Weights of a small contrastive image-text model.
Training: soap at rate 0.0049, 22400 steps, batches of 256.
Rows from block 2 of the image encoder of a small contrastive image-text model, named by matrix and row number. Rows with one number belong to one channel. Each number is 200 + 20 x the weight over its row's rms, rounded and kept within 0 to 999. All counts start at 0. After the name is the row's rms in percent of the matrix's.
Before each channel's rows are labels from the 100 images, of 14848, where the channel reaches its highest value: "responds to" is what is common among them. Only what is clearly more common there than usual is listed. The data: simulated telescope pictures of galaxies. In brackets: how many of the 100.
# convs0: first 3x3 conv, stride 2 (encoder.blocks.2.convs.0.weight, 96x64x3x3, each kernel summed), inputs 0-63
# convs1: second 3x3 conv (encoder.blocks.2.convs.1.weight, 96x96x3x3, transposed, each kernel summed), outputs 0-95

responds to: barred spiral (98); tilted (61); winding: anticlockwise outward (60); winding: clockwise outward (40)
convs0.64,089,185,202,178,210,161,203,197,208,192,225,211,184,221,179,216,214,219,197,208,161,183,201,219,206,198,200,198,212,204,222,160,195,199,171,214,158,166,172,224,230,190,179,226,196,203,187,176,186,190,215,203,217,233,221,226,210,169,189,164,228,210,225,180,203
convs1.64,092,202,211,208,182,205,213,203,208,215,231,228,222,195,199,194,188,212,229,198,179,211,195,189,134,209,200,200,177,186,217,208,207,180,191,198,202,169,183,166,182,167,198,217,195,192,195,188,149,191,210,183,187,223,197,185,218,179,208,226,203,158,186,164,221,191,201,212,201,198,220,194,161,166,228,215,228,197,218,201,207,182,151,198,208,197,193,206,169,199,239,172,214,225,225,205,226

responds to: lensed arc (54); merging pair (31)
convs0.23,088,188,212,200,219,194,212,198,208,197,193,199,190,168,210,159,203,201,184,176,185,199,171,208,221,164,208,223,216,180,170,222,197,181,200,165,200,187,198,171,219,202,206,238,259,169,193,190,227,185,202,186,164,205,187,196,203,209,173,180,204,161,204,171,210
convs1.23,082,225,206,217,206,184,199,199,189,211,203,163,183,178,188,199,198,178,205,199,191,158,178,188,197,168,201,193,194,165,195,176,172,200,193,193,200,182,171,213,195,191,189,162,210,240,200,157,165,253,167,193,191,187,197,248,194,221,210,208,229,200,236,183,214,190,161,205,191,238,187,205,197,203,178,210,215,208,176,178,203,177,204,189,199,192,226,190,224,202,201,172,193,183,160,199,220

responds to: barred spiral (66); tilted (53); winding: clockwise outward (45); ring galaxy (34)
convs0.76,086,211,169,198,230,205,205,187,179,213,186,183,214,201,189,198,185,196,205,149,196,181,183,201,194,185,212,225,177,220,215,203,200,184,216,203,237,175,171,217,202,197,194,209,197,232,160,181,187,198,216,190,217,193,187,196,173,160,216,196,227,251,156,174,201
convs1.76,116,198,168,210,232,214,244,194,180,173,226,204,174,212,206,157,220,233,219,174,200,193,190,190,171,211,205,215,200,186,192,209,174,178,208,178,236,198,222,179,200,206,202,170,191,208,197,196,190,173,216,194,212,215,206,173,219,187,223,199,190,214,205,197,195,224,213,174,179,241,198,166,192,193,224,208,205,199,191,194,207,188,158,221,229,224,191,224,206,219,226,172,223,233,197,170,156

responds to: barred spiral (100); winding: clockwise outward (87); tilted (66)
convs0.52,102,191,210,194,210,189,228,134,245,209,180,211,192,183,193,207,181,215,181,242,182,195,184,196,210,203,180,168,193,201,177,204,205,197,231,215,193,210,201,209,211,230,195,215,175,194,208,205,199,194,222,188,242,194,158,181,199,188,191,202,174,223,217,176,166
convs1.52,097,187,200,186,192,201,188,159,225,225,219,193,166,210,213,217,218,204,210,198,177,238,205,256,178,198,190,211,171,199,228,200,174,228,215,180,215,217,214,184,189,216,195,199,203,179,213,195,193,203,171,151,218,231,188,223,190,216,152,197,213,234,197,181,208,234,187,205,193,197,205,190,229,236,194,167,213,213,187,185,198,211,207,184,184,221,214,195,214,219,187,176,224,203,205,176,243

responds to: barred spiral (72); tilted (50); winding: clockwise outward (37); winding: anticlockwise outward (35)
convs0.16,103,202,169,178,195,229,199,184,167,204,195,174,189,184,190,202,207,203,185,199,214,182,189,153,224,207,168,194,196,189,191,243,217,187,174,185,202,174,165,179,221,210,225,229,207,204,178,236,181,191,209,203,181,210,207,215,185,235,218,221,209,165,223,231,195
convs1.16,097,163,232,201,199,187,229,192,209,197,210,205,186,216,208,260,187,195,193,209,199,178,195,209,209,210,194,211,199,192,246,189,188,211,175,203,195,179,214,253,202,202,201,165,208,216,187,197,192,229,196,177,167,210,204,198,146,227,205,184,169,233,221,214,177,205,185,227,197,207,186,171,234,218,184,185,189,187,189,201,186,213,225,220,232,247,191,184,197,185,190,179,214,209,190,223,206

responds to: two-armed spiral (99); tilted (62); winding: clockwise outward (59); winding: anticlockwise outward (40)
convs0.44,122,203,196,270,223,214,205,218,228,186,181,197,174,227,199,221,183,181,168,201,204,224,213,208,189,184,223,228,214,219,190,200,181,185,222,182,195,205,200,209,207,206,198,206,210,202,195,183,232,188,203,196,197,197,225,186,195,208,272,174,170,200,185,193,216
convs1.44,105,214,180,224,170,184,203,206,175,161,178,180,190,224,193,165,225,211,203,195,237,190,151,194,206,196,180,209,206,180,169,180,196,210,171,171,191,190,218,226,182,231,177,203,195,184,177,196,192,203,208,187,183,198,197,198,222,213,185,190,193,193,203,217,149,193,181,215,205,221,186,207,192,233,188,217,179,243,253,194,234,213,169,207,181,178,205,189,235,187,207,196,189,185,214,188,190

responds to: lensed arc (47)
convs0.66,105,155,201,244,213,180,218,215,169,219,158,166,201,212,188,198,201,193,224,190,188,198,212,187,237,191,173,211,204,204,193,248,202,197,201,176,194,214,227,195,201,183,200,171,211,213,177,201,233,175,215,182,198,173,222,203,194,235,180,187,200,182,211,172,185
convs1.66,113,218,241,201,194,203,206,178,178,212,216,203,203,182,206,282,203,194,200,190,212,183,229,193,217,192,190,205,222,197,184,210,180,186,216,215,192,171,170,180,217,184,211,194,234,196,211,176,180,179,225,201,189,198,224,251,179,164,189,211,208,170,167,219,183,168,174,196,215,202,194,232,213,204,247,191,190,187,187,197,210,191,207,203,198,192,231,181,217,177,171,205,196,181,201,212,200

responds to: lensed arc (67); ring galaxy (33)
convs0.75,123,208,175,209,214,229,187,204,171,212,205,174,224,193,190,178,223,199,183,156,255,204,198,223,182,188,209,235,176,187,192,190,209,197,189,176,228,179,210,197,192,221,199,154,194,229,196,169,191,190,202,198,231,181,195,194,173,179,183,229,209,196,189,186,170
convs1.75,129,206,200,185,274,204,207,196,178,178,215,207,195,189,194,214,199,194,202,209,163,194,186,226,210,215,214,193,213,176,155,188,204,204,195,192,224,178,231,189,177,185,201,175,150,193,192,180,192,187,188,219,172,159,167,155,208,226,191,201,182,178,216,213,211,200,211,196,178,245,194,192,212,183,221,221,200,205,205,230,203,175,176,198,187,210,225,189,197,175,214,177,217,181,202,175,196